config.toml
model = "image classifier"
dataset = "scattered letters and digits in many colours"
train_examples = 97500
image_size = 32
crop_scale_min = 1
horizontal_flip = false
cutout = 0.25
targets = ["count", "largest"]
num_classes = [6, 36]
arch = "vit"
norm = "layernorm"
norm_position = "pre"
hidden_act = "quick_gelu"
mlp_ratio = 2
head_dim = 32
fused_qkv = true
bias = "all"
qk_norm = true
parallel_block = false
inner_norm = false
moe = "top_k"
num_experts = 16
moe_every = 2
expert_mlp_ratio = 0.5
experts_per_token = 1
shared_expert = false
patch_size = [4, 4]
conv_stem = false
layers = 10
width = 384
positions = "learned"
pooling = "mean"
mixing = "mixup"
loss = "cross_entropy"
residual_init = "zero_last"
optimizer = "adamw"
learning_rate = 0.00076
beta1 = 0.9
beta2 = 0.999
eps = 1e-08
max_grad_norm = 0.5
max_steps = 16500
batch_size = 256
epochs = 43.3
lr_schedule = "cosine"
final_lr_fraction = 0.05
warmup_steps = 820
weight_decay = 0.4
Rows from block 7 of a small image classifier, named by matrix and row number. Rows with one number within an expert belong to one neuron, the router's apart. Each number is 128 + 32 x the weight over its row's rms, rounded and kept within 0 to 255. All counts start at 0. Numbers have three digits each. After the name is the row's rms in percent of the matrix's.
Before each expert's rows are labels from the 100 images, of 14848, where the router gives the expert most weight on average: "top examples" is what is common among them. Only what is clearly more common there than usual is listed. The data: scattered letters and digits in many colours.
# router: router (model.blocks.7.mlp.router.weight, 16x384), inputs 220-274
# up: expert up (model.blocks.7.mlp.up, 16x192x384), inputs 220-274
# down: expert down (model.blocks.7.mlp.down, 16x384x192, transposed), outputs 220-274

# expert 3
top examples: the character 2; largest: 2; count: one; the character Z
router.3 098:149104129136096097071177197173071129162114148195201123147150146102104079167174060133096141130111116106150168172148081113188197128151088113111126089127105130114150080
up.0 111:147175097105166074187123146104161073091133103058117140113150060111198150161123099112149106125142147183128098095107143098143022118157117153142112146125146108157142113
down.0 139:135126074123163111183123130115185096114153150097079188150074081096165142117128109108131075097165108158164105125072100135099094124063147099143102168107153092142090148
up.1 077:157109061091114130134089120112230161086122067115129177150145112141148119104164193140172076140147114178118094123139090096100115135136117128159146129144110131093130165
down.1 070:186068154091086151169099138106190151102117112122139090144103159110156132051174136151098122138094091164199042077057099169073083126107043138139116149132179143098072163
up.2 122:161206122117149086202139152115127093117155091054126133089168067121202147156115092106138129133133131158137074112106152075140010126152115151112100164121146128163146124
down.2 155:102141061144158105173114127137163084112127130108098191134093077104169133140098145072173085098156160177156119148109116099125098091104166095157102136113140081167106132
up.3 087:129092163164108122117112107123129127076088159122152147149170099163096118142102092156207141146196137119167136166070136135105139173137160109200162097113101076095165077
down.3 061:145114097125101093085083151150110157126176131157138135147116206144112144126171133152192153120113147089114138127164112071168145139114160082077117121153142096177105135
up.4 116:120121120140121153136129053104153123077099078102130104135145129153181126108142179157157125128141125110103080083091082123051122171105119147136097176126171145083148155
down.4 123:119120155138135139157122077131157142110089087106136107186193158142124088088159179176088156127098105094099091130106088149104163177100092112141103109154147134039150187
up.5 115:129142105122145057123139134140140162160116161108105156158064091127094148151161160113191147160134124105125122146168113137131152126191131149154198101141145098116099122
down.5 117:155138178096163166174145119119159154131160118076114150158068152158120134089102107159074075090100094114120084091089151202035114183089138147126125151087126125089108172
up.6 083:126086199136140140086148115112145167115091090152159110130169148149151102104114091158213135177147177098140086124078100140115172164146075151164146117131111121111171119
down.6 066:139162094080131106115103124116116119065196144097140111159073179106179123123153184132151160109143114092087123149158060084148106132094154062124081203197145110120115100
up.7 087:091104108133132135150109096113190111118136128129094170155121119165148187113107117113168144124146134113163125108086157168119090168111165158171162117089152092119113168
down.7 067:064100072087160108157117100080128114141080167150087159140078098132171186160144090170134155110143050163125129137177139125128127182124181130063105182128128116140170113
up.8 117:088135116153117135116105065087167107065089071139120102134140109160198113102150164167145119137145094112083085092102083139043132161112124159125114184121130140088142187
down.8 132:165114163116134131147114104120159132094111087121139078157171155123129071077175176159079118129095097109104098140101068181093141169081049103123113126135161129067132174
up.9 103:119151120104136103092164159136121166132104159127141122220120087120062132147157126107122094121096114125088161115179107158163178120147117185154173085097139136101151128
down.9 095:127127138143164157194089077064177110109093173065109136104065127133143158110095143123127123171111143174110089134102194188046106134109145127096133148147154121119113143
up.10 086:118145141113143127120137105149189109140116136090136212144101101141120135128092146138177129134151131112122089145094154137093121148114126160176152088072176101097118124
down.10 053:120070097099111066160116110130103146137171197140110124159106152176146165132126142163153125130189101111145179150100144090186093178148170106120132142159139097167137086
up.11 099:138123154053197137185122114075140130098134164147113120137089113152134158140090113098057123126138095163115153117083119159148082176178124139128123149090124117163123133
down.11 116:151097140040132131154128135088180116094110129153091066141096115134158152134136087154097090114145055150127126101132119171118089183110086146084104212084102163121130144
up.12 088:130129129125152126138096120108169097100130135119135138121127157137176162106129097109067130155159156141113112116148135130073057171083160131152140157167151122140132137
down.12 072:098102150102136126151081067095199118132118086118076105129122164149189207171126081137172109120130088151144094084138121134097111171149183125082111230127134163135117161
up.13 104:132123099155099133206097116106190059133122064111137186082157136164166149156127095132167128153144084150156086116143206118162078094145126136126084118176102124153117188
down.13 111:087118082128105118173143097109166114106099095104107198137116119139213126180090119142181150111175083193155099122128150058118063143175174117119059128121126138135169154
up.14 117:127171095119139131190089117098172073103142092091114182118114078122150149162123149078135081107184112219125071116088130113116059087101171132148087138132140103146106150
down.14 121:148095118095142107158112148101181122100169176108091117163078110148156148093166109141085061116154084138122105096061093187104114151048086093136110170112151114144090145
up.15 095:134126146160153154124098150093169142117106157140092137145118185142112148118075106115124139137121092136113156113154221178065132174122185151113175126150152131081160148
down.15 087:096159092103119152112152115193125107146112091147117168112174130159141140159084136087165139081144153136121131161108111042169092141156143119149066136089107167109165144
up.16 095:125112108087107140086141113173148112158155066117140146165192154155101129147145129148118123072114076106111116082088105176133128100119128157164086128113056131117125194
down.16 098:119103166077129139117153166162135176148205138129118100149095168152106119098185074167073061073121099105110117059133140179139141136070116174130123137095118153172131177
up.17 094:045103120122163147153130124133176109102131129164106149138116120150133158103095114127127128074118115160124130127107165166137090145115142133127102106105136099152148179
down.17 100:084110131086163084165085126104193085058092123160081172099118086171159149114147153150139114101157083189117102161130131131095071175138139133076137159081132120140152150
up.18 120:095123096108111132082176132187143104167148087136143132131194149125111114133121139135130087014122113109111128076077100106141113112107137161142076115107082138137101184
down.18 127:102120167090128169114168122152139184155198108113126117153133141158107157109157060169081079080101104114111100068104170191117122129080135187131111141091095173149152181
up.19 122:136176102106165081183129145110155080102131103067120151115141049116184157159119135112155101120151141176111095090100140094136032105136129153146120141124156118160136124
down.19 156:145113085112174095183113137121186109105167172101078171163067092118153144101141124115121072098164103158129098115071092163093097145050125098130118169110171099156073147
up.20 125:096155118146109148113134076106170114074116064114117100141159135146178122088141163161133125136156093125077062084077079111070123165111120171122120186144130158075145190
down.20 143:139116161114138131138105112136145142116117082141139081178166171126127064061178150153078122116091084082102084122116064184103165153064050113109095141132138132069120174
up.21 098:144082158135106168139118044062145144125111187100109167143117130127128139132099127090187157126173118160151129149072159143095109187113175198146160152130112143097094167
down.21 098:160169090165107099135172139171126158126118113127085173179126129121103131163121146114145169081115116156134142181139100065112097147104185103172115084107131102090150095
up.22 099:124098118138118149136113070117167123084099081119117107137147125170177122092132165164150104134154157101115101097069101139067130176105118154145126161123168122086151164
down.22 096:135136161111139122139093089114132134095098097114116105208171158114141112073154160156078165140100078094079084124117071147098146192085097096128099162152160138037131164
up.23 094:114140176052106094187108123114117137099126074113116127094117122144175144085119145143111201156149158123108062160105137092093092160137099143126142175131165154136130132
down.23 093:107167164107154130160167121158138120164141075091088107108136150170155145135052163117152110092126127133092118120100122080109088148168179130154100156118115168111087150
up.24 111:139114141108104143150143095118127155161107155098083167111075147128106172130065140099105174088156145151103132177099118118070095195104151177153179137132123157117083163
down.24 119:172137065160105155168109111164147170134107110129096185137107146098083157177146115078129167106126135154203132161121080075109097141088168089172121076141161108068049106
up.25 084:064126158094151133190044082087156136072150090120084140145129122172133208149107101121153126131140116183133098120094168164095078123099183140156103158141130125106129136
down.25 055:135113138103153091197128081109175129119130091145080150114094131147154164157168139147151128115155099136136125118099134147123127173168159104101107136185151136124107137

# expert 13
top examples: the character W; largest: W; count: one; the character N
router.13 113:136096133114151158152092122125143100106097145152151100102141110098137136056116104103071118142185129078111168155119090154128126137121125106114103124138148152086175170
up.0 123:112131152113120159152128102142180168144136134108105126122164127113087133115108118133145147152097205152115139097100168151163105104153102178159187079148099140079142124
down.0 126:138108171129122159164092100084145132103119125113131113105101095137112106082128119166090121153128123152150140100067147128107134113082094125121128113092108177118103099
up.1 127:085146144158160109149184141095129128152124119158157126143158121166139149177117165098146141165096151104145147148116105138101128072181125117151145110113153110128137139
down.1 133:179101148122132153175151114126150149151166181105087124111088141142135133065160130140097114135146098095162100134047104161077117149089063114127130139095123124124100171
up.2 098:084099176146154131109127102092098109147070096159168148146182180163145150173110144140124187142147096155132060068139151086131106134165108128134112082104152134147148120
down.2 100:115075140190132127144200164108114124118158139128138151143162157177137131128086180120127138165086129109151108106121121132133124141135099100163121091108187142129131210
up.3 125:091115135143114134101152101183095159192098140125118120098124101110099174134124188113184085064068162167128137167120128108118213080136149140124158122115098146118134087
down.3 150:071192143153139186116158104132162138152069126128132127078169074079105123133106127146126143114100144159131143141121143123081180130134138168059164084082113164062129116
up.4 082:134179107159068126126136150100188161166141113144088150117117104164106168125102079112107119134172115098129109211113125088053125159094183131142211105119100129133067172
down.4 070:065154075112163161079157099131084131149104167160163110124149090101127147126097139065156142128104150097084183100195095159201159067145169142117098100113082153210149089
up.5 115:105141124114175098151179134101146153167128125135144130147152111200142175173121173098128113155109161116143137113087146164072132095186142107149137107127149111141130121
down.5 131:157122143139153155173160139115158156167186159106084145101107152140136156092132162126146141146120165094153123133076109151069106114132080129111154112115130112134079199
up.6 093:209115165067157104145143187121131142166146148125070148141157099118116137138141201127194159147124180115092105116112103079127184171107105102130129152169170121128167067
down.6 083:138110122154103163105133113131172139127110100092201107156140162166147073090196111175047137155077046078084087121170109167137182109100063120151104113112071163059116200
up.7 098:124129084071138124086155104186085149144085136120128172135095129120106168116138137173160074075128082114098152209150103090144216123073150136129113157142120127096130126
down.7 110:095168180149119195120156152093191123137173088154146089069146116117125117121055137095150119134102184171141149088081149077077095114136085154070127100078095185099128104
up.8 099:077156161116114101150208163082153113136118094185155124157137140154113164172113149099102109119123100144144147157094127136096123104191157119145105115104131092112137105
down.8 097:230096138103148150153150113102106165110180174094121125092057133142140131114128157126082125142144133092177129141087109188090089162086054103131168171093134120145074172
up.9 085:148117123175140132139118084106161075073101139130116135130161104132126150099191171090147139113169095204086136088083146103098078145145194164137132110120113137133159100
down.9 078:116139097112119100184173160132084167128199118140134127155099083147132123103114117122097106116110176098189172171111108147136095101097109098138106108144180125116084133
up.10 108:110158180165126124136231145104099136127125119153175121122113102161111123189066162096118112127131162113138162171103107124125117096196127119143170117097120119111078092
down.10 107:185087130128127131141131121109123093081162185105110122122062128135172110100169117113064095141172087109186094107075083170106095153072038121141131166071123114178088139
up.11 090:184182200118171099225098160102147100148187100100144120108181104156149144153086104111099140171094132147107074105126162093180054152105155117117121164134155132188137127
down.11 090:063129141116108192084173106106142166116066115140180092101181154160139080117077196126133186154113148092127134095130072130079141158206080113189117095080083195081121156
up.12 097:114162117094196118128135154112164175167126111137141115175166110222145127132162136100114100141088129121130117074094112171109150115181104080147122108103083111111140114
down.12 095:142138185153150153163134135096139131110142162094122135094075188122120134069103170136113165174101164097117135168131127190080126127104099134118162109131142106100076211
up.13 095:125129105108177133113108103120142133152045118112166143147149176115128120125174183165135139152091108113107099135183119115124225126127097079137099134162154094086169104
down.13 088:177142127149167139158139121157174077094145129093147099125076150094125083077126145119034053104115068123150096174095117191140121124038080127103116151126193110117061182
up.14 120:139150128157159165096184131113089164211158124092153112118156186071104133162047150125126111132068180112132127057116124160162114092184065189143198126164109153171095157
down.14 121:169143110161134149152174140100179132187167145141092104125138124073132131150142128061120108131089102172109123053084137154138106090144121166143145061117081146186093083
up.15 104:095156138124070107104198155110138116109139106159158127164093120145133100213101090130118111078134100143158173171189106110182110113158101137157136135095081095108088112
down.15 102:203143119094134120132138113086190103063141121103131092154041113142138111145154129148082075119157092145160106129108124176060126163070080113131110192094144144123119095
up.16 097:157207154100121122104181130130147128134140122144142122209073123161130132150120101140104087112132074101098119182168091152145173151105097119144108156145141123079089164
down.16 091:131128138159168144105076104095177115132128182099124163055074139124127151174111136107176136153127156189113101099100202126090124167146131120042146161076110156167134081
up.17 089:213104138084126117155152183173128177176168139093088171147134096152139193128127194094208112121107209111124055132137090095119145164140097099129159139182176122156112133
down.17 077:121198115108145119099088090086124137057108121141174116176138159096158071094147132167126147147082051125083118129148116154168160133137094154172134118121120112089117143
up.18 108:099167105116162062169161127126163084149151131131141166130099101106136133195117166108112089109103107182145128211138141097136142047122117130153131069091112035146120066
down.18 106:178110162129152140144109107096159131111171139101135118102078169151133140124122092115106110152101102132152125112104178205105104141121126162176164150092068122160129143
up.19 100:144202154136141143107156140120162156112130115118139106165132114147102106138115125173091118137111107147081124144120127140146152123129085116137138132142110153049123114
down.19 098:136131096140187122112148103115147116142146157095165156134069134150118157197154148092143080128093111125130124110136154157129171154124147139093097149112145094175137123
up.20 098:130139119119087107137160157107103100079134095144161142159118115141122094194105090138111107086136066170180159177187138111181110092121080130143123130096069081113121104
down.20 105:193123127091125115099129092112170107068147128101148087146073125130121119157117104154079087100155098150149115121103142175114120170088082112155104195111139142119127071
up.21 093:192140159142134115127102165174127215087171122142044141088136057193109159135102108124166137138113142111107140134102077084100106186130186118123196098111102151150096157
down.21 086:066155107079127103108111125111105132067125120152220141173121101153153098109142122116086137145126149090133145160174085149190127104118076096237090128155116089126165132
up.22 110:081133154106073147113130106107084191191108143138088124123082146095092143124069156128194079109098160102109137139124125134121194110116163142111129159140165114152075125
down.22 127:096208174084141217102111145096109163136092108126121099098165139121132181114073086141157176176091140092080120092150152140044153145179161176112161134129100182111127140
up.23 100:126130130104061089113182155125121092092130106146160130168107116142130091198123093132105104074146077137163159159181121096196097113143091146148127140098083092109111105
down.23 109:203128113091120111108141121113154122084160117104134103149044111145122115153121099157086066078151087151158121140114137167106107166068092110134101190094136136128093092
up.24 099:088130122121100110093139164110153143159153118186104104151136131171116174135139138099140119102134091135109119120115086090092187193149193141139150127134112101119097087
down.24 093:107151152149122152136166108085147101066114108158167108159131130096164077121047090094092129139107156113158156137170102104173078117112092104168073141120154144112145135
up.25 106:138208184141168127086166132147163136129148107155148109193099115161119121166117130149100093108105114107100137166145099175167178152109095112138129143119160134050125156
down.25 105:122118116135134158092114118125147116164109171112140160059082127124110142178140093119156123163134130137104124093121192139129136152158174112046145159090106141191148108

# expert 5
top examples: the character L; largest: L
router.5 092:144093162160100068147192133220080137166151092109119121101108168180113095138097188104132075073092143160136132196072147132156091112182122100138121120142140112132111154
up.0 111:101078081160106168104150141109122201148084183165105123137125149148085184159117135115170155131127164113164182098177071115087161183111136138138135092171144122112134112
down.0 118:215147110138130119177129059174152126149127105085138163108077157132119124172112164119101134115141115164151123158038096097113059148105150043164105124115203159091117139
up.1 110:102122046102123130163126108085160086126110085158174209118155081115160116129148119133130130193119113138156065137144152072151111109120113129139088111146115085161112136
down.1 101:154123058080143153140105169057144112128075124132132156182135070081142172130208060137122159153154085123146141088149103164092122133084105165135124110096094116131138130
up.2 079:092129100134178116105145156093130104079135115142198127130159014171179129166130106152102098132183128076139145087148118181169113156117199126151152159126088112135161105
down.2 065:167159129135152110122131136163121058108145104121170115155074106116150107142148101069115090099137113147127087112087123150188106088084088132168096139076136150175111150
up.3 136:079168159123158164003123168116093153123130091187198117147152142132098113118155058163077171131122098085126160085203097122147183105108108107103128081090081143101149119
down.3 165:107157132094117141063144161142099155147150123161173086173194107118109094109157087148090120090104103083097155063166117144195161141113096170129111093098069147155176091
up.4 130:064199122150141160094141120084168087106133029158195123121173115082157082126129090156129125162125080153114123072113135094104125112127161171111087084098072113137146139
down.4 144:116152128143119140108118116134149071111140056094156130109152124134171044144126114133120098128124150159164096142123166086168129059129119128151109105107091082169183127
up.5 081:101087130154158132118159126101134136115107213143120090149148130078099142127179113130093177119176108092103161109141093124141145182063123210137178105141165107089162137
down.5 075:150151104142098146151166114109171046116100113100175143112137145100174132178130120075066152109159122153172201118156134121173068116130161115159067110146187156130187140
up.6 105:127129128067109118152058173112169105104109133169098180128157087150158138046184078112115149152178078112133090181127083105082127214073084142156110152073113132124167169
down.6 110:155135136104136146146120194077141100079129186132137171140072077133127124091179084173066125182174089115129139119168117166083174170073049145118151159122089121092142143
up.7 133:126121115089117123157081133122172112107131118164089196118183111131171141097150047145111180131144107088170126159115133114114104197100099145107108165083092117141165147
down.7 167:139114152088135120157095198074162124094122110172106176126133111158119159106101094179119131200107158119124126107174174155107130170114114098102166176179145098120163141
up.8 086:121116132084154133133087140069169071087106161142160128139164086132162137133166088147049129172169144107156104108177129135116128176115126135166108123091161092136164091
down.8 066:201121134103136128118142121069128114084123116124169115190138066117160166139131112113070079124115129128147185089104094238128124082099080125143140090088120145133161186
up.9 109:084117123085143103113057151137123130095122159152096156131139105170118148080163118147109154136147093069121113099136109168063121189128110159148166161088127139145123131
down.9 110:129140108143179169128131155068122102101129181105141121172107088091140162141160088157118104167135063098143113062149127196101166133137107177112145133131133122170102109
up.10 082:100128090118135124131099115055170084064087141145090160142153080109101145096152089163116154187190104068132109067184142083111129150117100169115143158160123138079114119
down.10 060:146064101141094177096100149147157079155169212092117140168145121187166122136167092103148121099129120085140142131205136097148155142122097147170101149085062146159113136
up.11 117:106186165129149152005138160118097144130129090178214117149154125100127095145158073154079143122134101100136150097168070152148180118117069128123148101084085132121157124
down.11 127:108152136125103115090177151172123149152162088152149096159197141134108106107130087143111113051087105120129134098146149110191122109124107154158092090127080124139191127
up.12 092:078129092089146133127114160064193082093107127151182161146171080143166129140147097168087104173162112130135123128144124097118134130123136121141104088064095088176146115
down.12 073:211124096100128141120119160081108102114126116129151104168101100112140170128181094091081070128151072119131157087098104215126160081075089134123134104055130151149130174
up.13 094:090123098099150069125034161137098149066131153192105171142124094185138169081157087113095141135143105053131147126138103175089117177101151110134161150102157118176120106
down.13 064:118090120162170145137106159070134077092134127148155135185138068122154149109132052103128098176127084114118125054140140198120181130138095167122172124124103128210120141
up.14 089:131104128108091160106097164084123121066070170186092150115133126121107096064091084132071122151153123102188131130149132082124092209100102146114109141085123122123152153
down.14 080:142110136106072078119140205080143088098138155198136113151128113184151109143085095110074086092128128092201203144173141138184109154156095097134111157094103104141149136
up.15 076:122120174133112127065136168091146107124108131131163100130173124135133125182087128154113105128116179113126161052115109172128117180159087130198187106145129115115140100
down.15 063:134104119131127091155155155181096127107121143117113099111085098159183086088091103149154150057171116139118117153136158112179111123117110095153120167064094096173208140
up.16 080:145125136112149117102089138082187111083112137143157142183202098130167122106196115141101125151188091132125092099072108093125177152106136147145158116117108117109186097
down.16 062:131198094103144165083178152128153088125121122108181137139161075086134148175182127130088121089123143137146184118168132129163140104101086106159103071069092140133154147
up.17 092:085111120148123161098124136110127169130081193131098103191139165110124140119134084086127150109163134117125167076201124087108165158039147171121116114113136125125165134
down.17 089:158163124118112168163133096135155059118101144100181156081088117122191139164142165101041160118144104157121151144136091107103075170110162074127072140102190179117170142
up.18 115:093127109132173110055077093146133137085132121148114132110163131144102167125150147184129147140140101114108109035092123139058120175122184194149135158097097152175124117
down.18 127:118138122135175146095120138139088071094157187076120113150161136102142148192134155119193130119095123129097100077170137152103131157178142166141160169136136137179127077
up.19 082:169094136129105088102146146180105085155138142096138129132144131170081136175125139090152088110130161134147146165099141110179140067189169112195138109171134120131084078
down.19 091:205106162124126099193129060143126194161169145075086094104049153122110137076113152152108109133113127065110107129082125168087114125090159114107105129181190150083075150
up.20 107:105108105120153098102058132135137085052132165131103141125152114156147167156163135178132151133143096129098096096161143151066126170127116167142161168102146132141136124
down.20 097:167135082140166153113141138094118091089156146055144121186122100098143161210181151149126095111119116141138133078149109188093133115117155182113153116133126146151086124
up.21 097:119128123061122130149051173102178108112121130158090137145143070145160143064201086153077130165164089116135091162116078120055115207091092117164154156067131138115168145
down.21 101:180125119108135158148136168076129098089120162122159155154069081118117121115171074153067124144166085103132165099164119196117149139065062133127132132129108122116168155
up.22 077:136135138124111142063117151140128053139112096147164125104165101161113128120153094147152094118148076077149150119052081137110124144130097144146169139062129129135124123
down.22 069:095146159154175074148168123153139167133182153121103088174117136127115125125109115124132129112086131153095072119113145147148071136141112156206102145147105075143176075
up.23 109:099103096090141130139144145129148134115113124190103184115174083160103150091115081146150149122143133071166149156085101095141088185103090139107131143062083104148152147
down.23 111:142111146090096069166113171123164132111107083209109148124142121178117132123079107121124104155129169126151140163142164145132137161107085054153150178139145086114171113
up.24 103:124148138067134114149063161108187101118105136138106148137193103142191125048202099125127151154195060091106080161104069093062148178081086162156112142095130134128175156
down.24 112:171132133100149142158146184115102124136106195126158181125069066131118115132169101153062144169168109095122165140181110164101176157102087123142151128135079116096132122
up.25 099:087126107092134143128099138079138082066108205165148108137170096147151125112134106122035140177170133122174162121135146120099107177108105147151137096083207102138158090
down.25 079:194114125115120128131156152054135069077145163130138117182098071138163141130166102089050117126147102106155158101140117214146085113117079121148143126084110151132143165

# expert 12
top examples: the character E; largest: E; the character F; largest: F
router.12 108:135109139164110155171126104113132107116090099088149208150131179135080189208123107134136178140161090173195107113114123100103113117081160134154084082125165158067086099
up.0 100:112096166123158121080095134190122124155133216181037083100171161124136099083119129094152144111111148122074118113170170136114163189147118121101148194140169129187169116
down.0 102:124152118119144129082091165173143080122130108118078143093158184112107123162101131150169144062113158172095125137129106077088115130165151133127158142112109081111105112
up.1 070:151154096091188099104176136148111190130078144127147092170153126075105144136134182121172083128116168105081124119089114090155117146181148124196137104190117124169141098
down.1 052:160205155125099145155096141150197060109176111105125162136120141149112093068105141106152107070146115096109045181117122137084087094091079081110093131124117131083095165
up.2 102:121172119143155047146111143146082106078191135137147103146055111162142123148116170124158136129077105109144145134177158174217047121154120143160135135161124119243109119
down.2 111:098152152104107143105180127074151099121110152140141156112111099148182126094094147120107131175152114161157083136136169156139165154105065087092133141050171131090177147
up.3 105:123118000106108103143093136085138142163138099133158156164121103131143152141181089155103084144153115092146153118102062136114097044153116108135119155179097095143052103
down.3 110:134181152105142115161130216106179121138169093111109122132106118108109153070131057125122088104116090171088078138119115151102137097103155172148131129169072089095086130
up.4 095:121116122101117063075139168156113112136132161181098065162103045131146072109150160092142089096152178082074170190138089172141197117149166090176210112120151053158137119
down.4 056:155075214138134091118142105147127118127123168115116135095158092088084139094148139127105132091125148156137129102112129136166127172146094191089155106093170146112108154
up.5 094:105169130130105121053130185108140075069126135177170136121126142141116070128092133168102158163128083094107162147175161147255123134167090116159139117157099109161116147
down.5 099:106121100092151134113151132063172093100141127076141147129088110158167185138155159096090117151132133194151074088108139158109137156043068117149113173036162158129156114
up.6 096:113134157106135092131069183111134110110154159167100056124113101136114078089132142126095062112157144117067203143137144149121155082128152113121169120130115085182114122
down.6 072:165132116156146099117151086172120105106186126119133109105077134142161021130181162167104072101138075170126119130094136127106161146119134131079125131142144132190081134
up.7 100:074154105104140136126130111145141179109129144121095103136113125092119164103094142149103141112059135137092131076136133174133116100136130197158121064190101118140156118
down.7 091:107143158132131145120096074189108122134177180115098132153161107134120159136076163069077155087101142111104120132107123161153109166109115121180125089142117148138164097
up.8 091:151150160071125121103077131114115145112166133146125092150140062139115115052112159090137085123145224107126129162103158182139139115106125124131169111095151082157133121
down.8 081:171112155104088134138096110142135114105195133105114114081095092139126089085176166144111094129159113126159067130094192160107142134057113121118150150089167111107163155
up.9 129:163145122071130131143124207083185110167079107110161142116144127121131144104167098133177120179198118087095104149149105104118146099156160112153142144183148106120089120
down.9 126:185157193103156095151145218106158113124162123090122108095097130086097114033165113187113090129142131135058083164132131161140120099074114167084156178146133082116099169
up.10 089:098116178078103120112156138100155113125047121125169160141180151144149134105116106194102132176202124139138109141108133098114145140130102082208119133125140120086157122
down.10 090:178151201126182126135172167112149096119150144086128101150095117112088140118153163152114130124091144136070090098140144158157136131064069199140127154077149144147111153
up.11 106:167132142098123147126165137155159155199076084153118125114161135089098106130168087095152148119129124100113142162101058054095159144141176117143120106103071134077102129
down.11 104:178125087139171159145142136128163108107134130090103125100075142078103173126177153165084110129130101164144125110106081147074095090018127134109153111093146146119055150
up.12 102:076098197115170120058141104128101096093060189114159153140142141172150131159075181126127159180165130121137126089128159157193158143185117104179127159095141161142188122
down.12 107:168087169111152159160163098084186115135132188112120125129080130120101129121127167134100131158129102129100096107103176150126131170053062146143133108085196144133124155
up.13 094:130130140071140104118115116147112123150093204109153103168068138088157099064135149160111098129115151129064119165135125135179161100121135148170150146191193077163181086
down.13 096:148147076102155110136053132166110159104130118125115170160133130130142110075226116166115144124154076079115075192131098137067187158069154108109128168169154081117108161
up.14 091:126110170097172130080112106132105132154127179154141092124132115114153072090072184127122080081131209157136109109108118144150123109131087150136203139085104124201106122
down.14 099:111157176131139105134062200117126088097119121160120110118208108137122090080138106140164087147129148123096076142134192148121165132183136160124169130129137063130186152
up.15 098:123130140080136101125114128136109126135102192130150087159087136088145105060138154158126102141135156120051128174128127155172177102116157117142149169162212071164180103
down.15 108:156126062093152100128089131168113155135120129130121150148085133101135100087212106175118115093150086100142110190150077150083191152070160111102130160151165073141119157
up.16 097:114093189081118117115143113098099117111065163128120150164176100163132134083086141128144117167198141105144121135098184171131195121141104063189134133101169102078217117
down.16 098:155112174122187130149127112127147108127165189127138088135097134157110109145122196148126137138104096116072099099129174141146124170097064155138130120099148177188118145
up.17 109:126162088117112096149146142102127055114190115174171076110098084123169059111146136146057056110123111147144161148116128129176103080152084133098114163111097133162118070
down.17 116:097117085109072143072172170085116112104103073170176101147162092126175113156120063123113075077152156166197199132118059090156130096166126087096080151085092138115123104
up.18 104:162149143071144129152121195096179109172085105116161145124143113110107156097167120127173116167187133089088105139125094120117145086151160111170149132166147099114099117
down.18 101:167170206114151091140138222114159115119156118088136111091101127096100116050181109173112093125137130151049081185140118158147126082075117159096155179133113085100113168
up.19 092:104168129152180057174099134144078146087156176153137102129041114155114142141106168144173131119076115134140142139153139177171060126144141151159138111152150125217101140
down.19 095:107152134108059139085110137117138114116130135166105139137153112144183111061095111122141150148158121143156095146125167130153159148111084074099132164085148110070198122
up.20 106:144089164095187124111103119195178097170129196131102112146143135094125107141171141140102107110110171065098161103099085136137155098132141112173154133117132109130095115
down.20 105:169089071109065161133175111139128132121130115109083136120072197115095130157143122127113137092164120144204151162107135140057162123089129095136123115111152108074122122
up.21 082:153143202170135122102124140134132089107171152102142104137147119126147075136117159164081121122200163120109133113109135129139089121155143103146204074111097113169138099
down.21 061:101119108067102186147077101148133150165078129128116144122139132112127172111078077060161134113137151111122117103138129138130165121170157139104067171158129119122142145
up.22 108:133176137078135110116091127131077136093134132141137112168135068137127125060117179080183110133143160121126108132123163171138148113131106125150162098101157077167160125
down.22 115:202102155097118110157103143089119143080184156080120139144079101178130113103182149162113085149138101124144086098093168224103131136075123107130145150111154112136141149
up.23 102:118162115118144097117104204124096131108143160172127061132131099113091079092116158150101104149116140125065192145138145131129182098128144099119178112137134097163131133
down.23 069:171114130176134122117143120160142121132186120136142086077082165114158026123174148148108063100120126136127124123098146112114150132133132127074144149155132141182075139
up.24 105:140173148064140108115078142117078151100149129139124098169138066152118122056128157080165085150147170101117101158122168161125161130126124096140165122100155068154174128
down.24 115:194098161085114115166109119084105155106183156081133115139066092163131112095164149150095083139110111118144090111082167227114129130083112107111145142108164123138132139
up.25 089:162179200088119115135086149122109153152157128140118071138141086132123106052132131100124099162107191086093101175102164141098106144125129112126187143113140074167145135
down.25 081:171153179087122137161124112131140148122195129111129079116108097119120093060168153125101102128131133123113095157093174163122140174069137141105176151105152132136138169